python train.py --n_mels=64 --vocab_size=60 --text_encoder_activation="gelu" --text_encoder_mlp_ratio=4 --text_encoder_parallel_block=false --epochs=13.5
Rows from block 2 of the audio encoder of a small contrastive audio-text model, named by matrix and row number. Rows with one number belong to one channel. Each number is 128 + 32 x the weight over its row's rms, rounded and kept within 0 to 255. All counts start at 0. Numbers have three digits each.
After each channel's rows are labels from the 100 clips, of 14976, where the channel reaches its highest value: "strongest on" is what is common among them. Only what is clearly more common there than usual is listed. The data: chords played on synthesised instruments. In brackets: how many of the 100.
# p10: first pointwise conv (encoder.blocks.2.p1.0.weight, 112x128x1x1), inputs 0-127
# p20: second pointwise conv (encoder.blocks.2.p2.0.weight, 112x112x1x1, transposed), outputs 0-111

p10.94:100115095165113191120124114120101140105130155087125116122131165093111124096175120107105107114116119128166152120136187138116142114138085128077194120127090142121148108171179072122120105093179134158139063138171101116102140108087100183133142144110185113156120081175180178097163163126126202130132091166104136137170156115177163082114195104151140094143155090068131027163087119158110113108080
p20.94:104135094088078069142114151166069121123052148081108158159117087110144145105116105117129170125110103141126121140092122103137095081122180101100135146089089142172129171085119075103151128178159176150146115103099128118138125152163113178082087236145034126126149128111152099116161176065133103127137108094124114127154097142125171113090176090121
strongest on: harpsichord-like (27)

p10.35:143110112127135060141110076148142148063127119133157135146134171118107172162113176148118100101118176122114117025135108102082145203123120133111147115107103112112129141099092143121038154177109141149174169137056119110103159123121111082108129164086097098126177116123139161119098108122146120191124118138135119140092163109133109094202148156121077193116163132153153115165111170205154191093165
p20.35:106079162084123106099113122178163126168084154189160135085126135143106131108187128138165152170171064042117040167139097212130129083133131091112155217114107154134137148147142206121132179126180171126122146142130127171142096115091127141132149093161074132123115132117153108076155062113141113149111113119144139125122138145155113135115149146103
strongest on: organ-like (28)

p10.7:131121111126116204093095137178139149040128106145154136084088124118155124134161143093240152122188190134180116107123100112158095116160098099105090099127073125120174082138209076129151143136133171139096145125122119088099145099156096129130159119151120134113167115148084122136121081107141117140074071100131127144132107120153180120099154142094131107154083083132152136151117162167225136121174
p20.7:059111196179182123164131158122138153156188131100148125156077104050139132109150081119098180149122131161138108146168148072130136109098093124110145119102102133137140119109069082085092126132179158104136084163137110160132134125124101083099142123159073073184106103159160197082101130162140156132182070112127134147093132087135103152084128186153
strongest on: organ-like (29)

p10.93:129139176150142153156106112140152152089120191150101136138174107208140108094122139141143137113071132148083163101108123074110140064138094130098188140126146143147154079128102140152119084161086111132142116145178128147133149190068119161184084124117157189231121082149117164137101140165118129140109160066089168148130105107127122159139109125058144155099103058199134146126123132113157132195131
p20.93:173095038115158105121116078154098153140090144133137167137150133124133151120117106152100121132120116128164132138099180122103179107102118094180183116093093097089186172131137119144160101107074109157143137099128144122097081118079137139075175102118139128112139114191093138102116163042150092139132121074110207133036157112119121100141114201137
strongest on: rumble (25)

p10.101:130085114156085127132165209124150140084107076141131088110122119148167125137121185103119154197143150125177147091123084149152097124125115154120118109099131166164121115179120105136153126146172067172126182148137147150129137118175120126098112103147160100146107172081111075158150116113072154123085155215132204165084092136157088103161131097122145118048105092126154174063132179150106127068148
p20.101:141152083175149099120118115130133140097130158147142103077122147109153138150148132106121099176153171148100131128137114163142126185116170148144174140191142111117112136121070117083138146053209128036187123145150126138134148144155130111175100158116162088163125182112157180139133194140132126117170100142155144098209155067075149111114086196130
strongest on: pink noise (43)

p10.16:112167075149049152170120131138117150100129113052082175107108109128096135156108155136089088133102102123115121109113140082070174157087157083098126126202092132138143164119088129173110198154097092165141152147116159171210164161133163132125147143134153098148134072136123164112095136119117141156073126112118177157117073107114057134204111144117106168136198148131149133165168159135081140145134
p20.16:065163092198141088154101043154134142172126137181159172133119148123112157114183171152136146168206173165156119117125153103139136108138042122077141170173153100168138125120100100169092124131138189184103156099051131116122146158142124135129125206148120113116150110108134126101152128127090139139147130077107171133124077142125124106078122136168
strongest on: string section-like (27)

p10.43:125103081120103164155138245134156166076114073163069102142115139137144143099164094144196083133118132135105172123152158086119134154090091150117121150210118130092188153121118156167126139129127152129128161124148115117116147147195133206087095149133085154098164118104143212121112145086164084083090095098140118128065105192131121114149147056115114112141073147127138119119115117132114135107137
p20.43:151168095154129140136117161121052121129135106103147146152156143154104094132130135154115124181102125143047126123142133161130169146133148160149080141159132120124102121173157098153239140155159101030122098167152050115141147140152151191084183139113127094083149169152099146110169164055120148142119133126109160159159116194107164135099140148148
strongest on: arpeggio (99); playing: arpeggio down (98)

p10.40:110102112136255098108140162094133106161108100153126155135106147121137114164105164134136135139098105132123114202120191072142113101153136158095103102168141115201127107135123124110118077162102137150117126149200145125102095117121163159098131125194119118132112139140129028140097119130131142111091065118140174121117161106118131095069129146162175154111122066128163136058105092190150117095140
p20.40:131120218090131210123124149133134101119045155071188168167096152121173126146140148211135116106110120154096095084139180099123165099140138107221087152127139150164150145174100135121118122090134123130118093139081125160087142127168141094131108196158116129129165124157132127160126150103127093135128153189133134102131100112092176061134093150128
strongest on: arpeggio (92); playing: arpeggio down (63); organ-like (29)

p10.14:117088154177050167177118238134134194143125140119180119106151164142124112086130089091096095116092133149169146151102130123141155146118130115138156203084145103119164121122162101105144084145103138128096110181094113064130101223075143115128103141160077151128149132149145113156091063145112140148120157119141116117157112119087158174091133118155141078175161081100110168169176152172117104134131
p20.14:184080129168172166116150138108161105125128129139124100157160128168178145156111141121225119102111101166136099120116112102105152143159056149146185133177065133159178121089119045143085136128107113106161113184115153156151142125131100159194096134131202072132126143109141125105124137096128144179139081173140082178140127077118113073113094121103
strongest on: playing: arpeggio down (54)

p10.100:101145108142120146112131108203126103091122140183180164121148164099156111123123132129131137093138202098187140115136104104105178112102215154082117124125149073083146144153098058132118178151124144126157106078049079157161112090120159125191116144093191177098134075107165151172150118209110112128132144119095114117113158078118141055135161120114179111122110149129136095145187132134139134121104
p20.100:157118095088131135083139177133138151145081132161172118114162158107167122127130161161102149058070121089148150147130128148159196155050117133072095136101103144141129146161137101112165092117084077086132156075133134125112199127095112158159118150062123086106174154110089137110066156114113127122109106147128111127186115150129145161223197122103
strongest on: reverberation (63); text has "room" (63); text has "reverberant" (63); text has "piano" (36)

p10.45:085156029152150107202148134141103157134104121049106165111141145131129105117152109105186111119124111121143123166095098096127160143129150153103133172115190160161119057161133143153136163129119165116136160120171244143079078094081104095117146134132122104075112068156090127135095133183152109120095183114179180118111121145139068084148145138140082138102127130103182127123127132088142101105131
p20.45:147143120127142127192137216119167043101114089116130143147134147098124154113114134167180140101141116112140103144103103132151175104128122104129105106128190135121135088196070181137132141117148041037150180047142122163111074164155118087113126158099125113185093086153152077120145103165117092121143128101158145116100136133113139098151156096107
strongest on: saw pad (28)

p10.54:071140133123145108118117159117118134122157166136138132052134128128142205124155105150140156164132099148157158255167124098142139153169114128137162131165127148156172131112109103173133121116103166084108122058121130126186169077102120138097153141135142154121106136131065162145159141109169144135112196139097149109138101173124093163060103126109065075054121069142152093121165117128121119087180
p20.54:122101201138119160083100134123126151149172145151087090201130141210160116104130125093094060131068168142146103154141126068125145095188157110124152088100133136121098045045138124126110142129119072159098155148092122074113179093060108139140102101101112077074114131143142123161155122094118145123089128164142086115145148108119130135098167118159
strongest on: arpeggio (77); organ-like (27)

p10.88:092124087184212061164123131129112137136111140085147135102152118112148147137130099110156192097116081117113169145107148107168118099068065231151171150182147110138146150169110125128151113155113139171144134078189150173097187113132149096119122123134117198134104113127118135146102113120136120122079111147145095112110148191126170169050102127109130109080058142145167154097116125156094177110099
p20.88:084102099149127103125107044043063128134085128149164131072120108025103102128185153179114154115166085116169133117123147086143101160138117146070149103092155114152083108165135151140144074113124102105095102077154141126103164141085114109158116132164152067108079115092141102172089109127138147135132116084119126123195159168168136121096111108133
strongest on: reverberation (61); text has "room" (61); text has "reverberant" (61)

p10.13:117138114136075129110137117143176078196074093204161160166173086108112142152165192121095169105116118139077091082134104138068135201156112164120139137144167101093145127111128221081103101199100118129127118078094111154068110227140123125090122138123147118088167061096111147133127139121141120082135145109119111157136132165121109126126142121147182138152120120139148103121115196146124153142096
p20.13:116106126153159140165119092126086135161126150091089154091190134121114125066207120131107111126103162176061097122108197068155106090114115087191124091186123147138135086157145136159186126150154178176100144145096134119140136186107096138131095084122142128073183181148185110087159128107142149146131139101123135150196122110144101078127136077107
strongest on: harpsichord-like (40)

p10.96:150119130156203165107128126148170130117115121154122113086153123144197114103154100139084124167186142113099088147126130102130115140134117129098187109113096128115149113113191132143125213106068114131134231145120129074138149119094135112055108145195117116222129170120148040118121106198166069152152156149067162119111111097128146112109127118118127087100146101132147099158104156155138155121145
p20.96:063088136173130206143143141046122123179102139103129068118095138138063148156137142130124150119132181093143117127126054099118113139152120150093000109044168115133140175142099111161144149104150115145103161165082138165141098121142125136149112139143117150138146190140154122169125108108122127147054137118152136151122160088134137162148149140101
strongest on: arpeggio (75); vibraphone-like (29); marimba-like (27)

p10.19:092093053145143198119101104116113159081144114089095146171123116149151112218139120110132116114127140083116175109109087096115106148115208095111132255114103130115132122103167118155134168146140155150120149148161156101122105116065104102105103108218106147133124173105122106144144147113155142117204119124139122114137112156160134083150171109124158126151112035120136151147107148135149156152112
p20.19:153175130136111134112073130160187129102132083110123090086114163128079116139166144103226136144134127124170120187081192131111198138143109147150115078128044205121126106101102132094155165119138135142166150144101090070149069112088120166130127078095138110142117179155109150087132181147104095159131122112154176080163109145120109130108080122129
strongest on: string section-like (29); clarinet-like (26)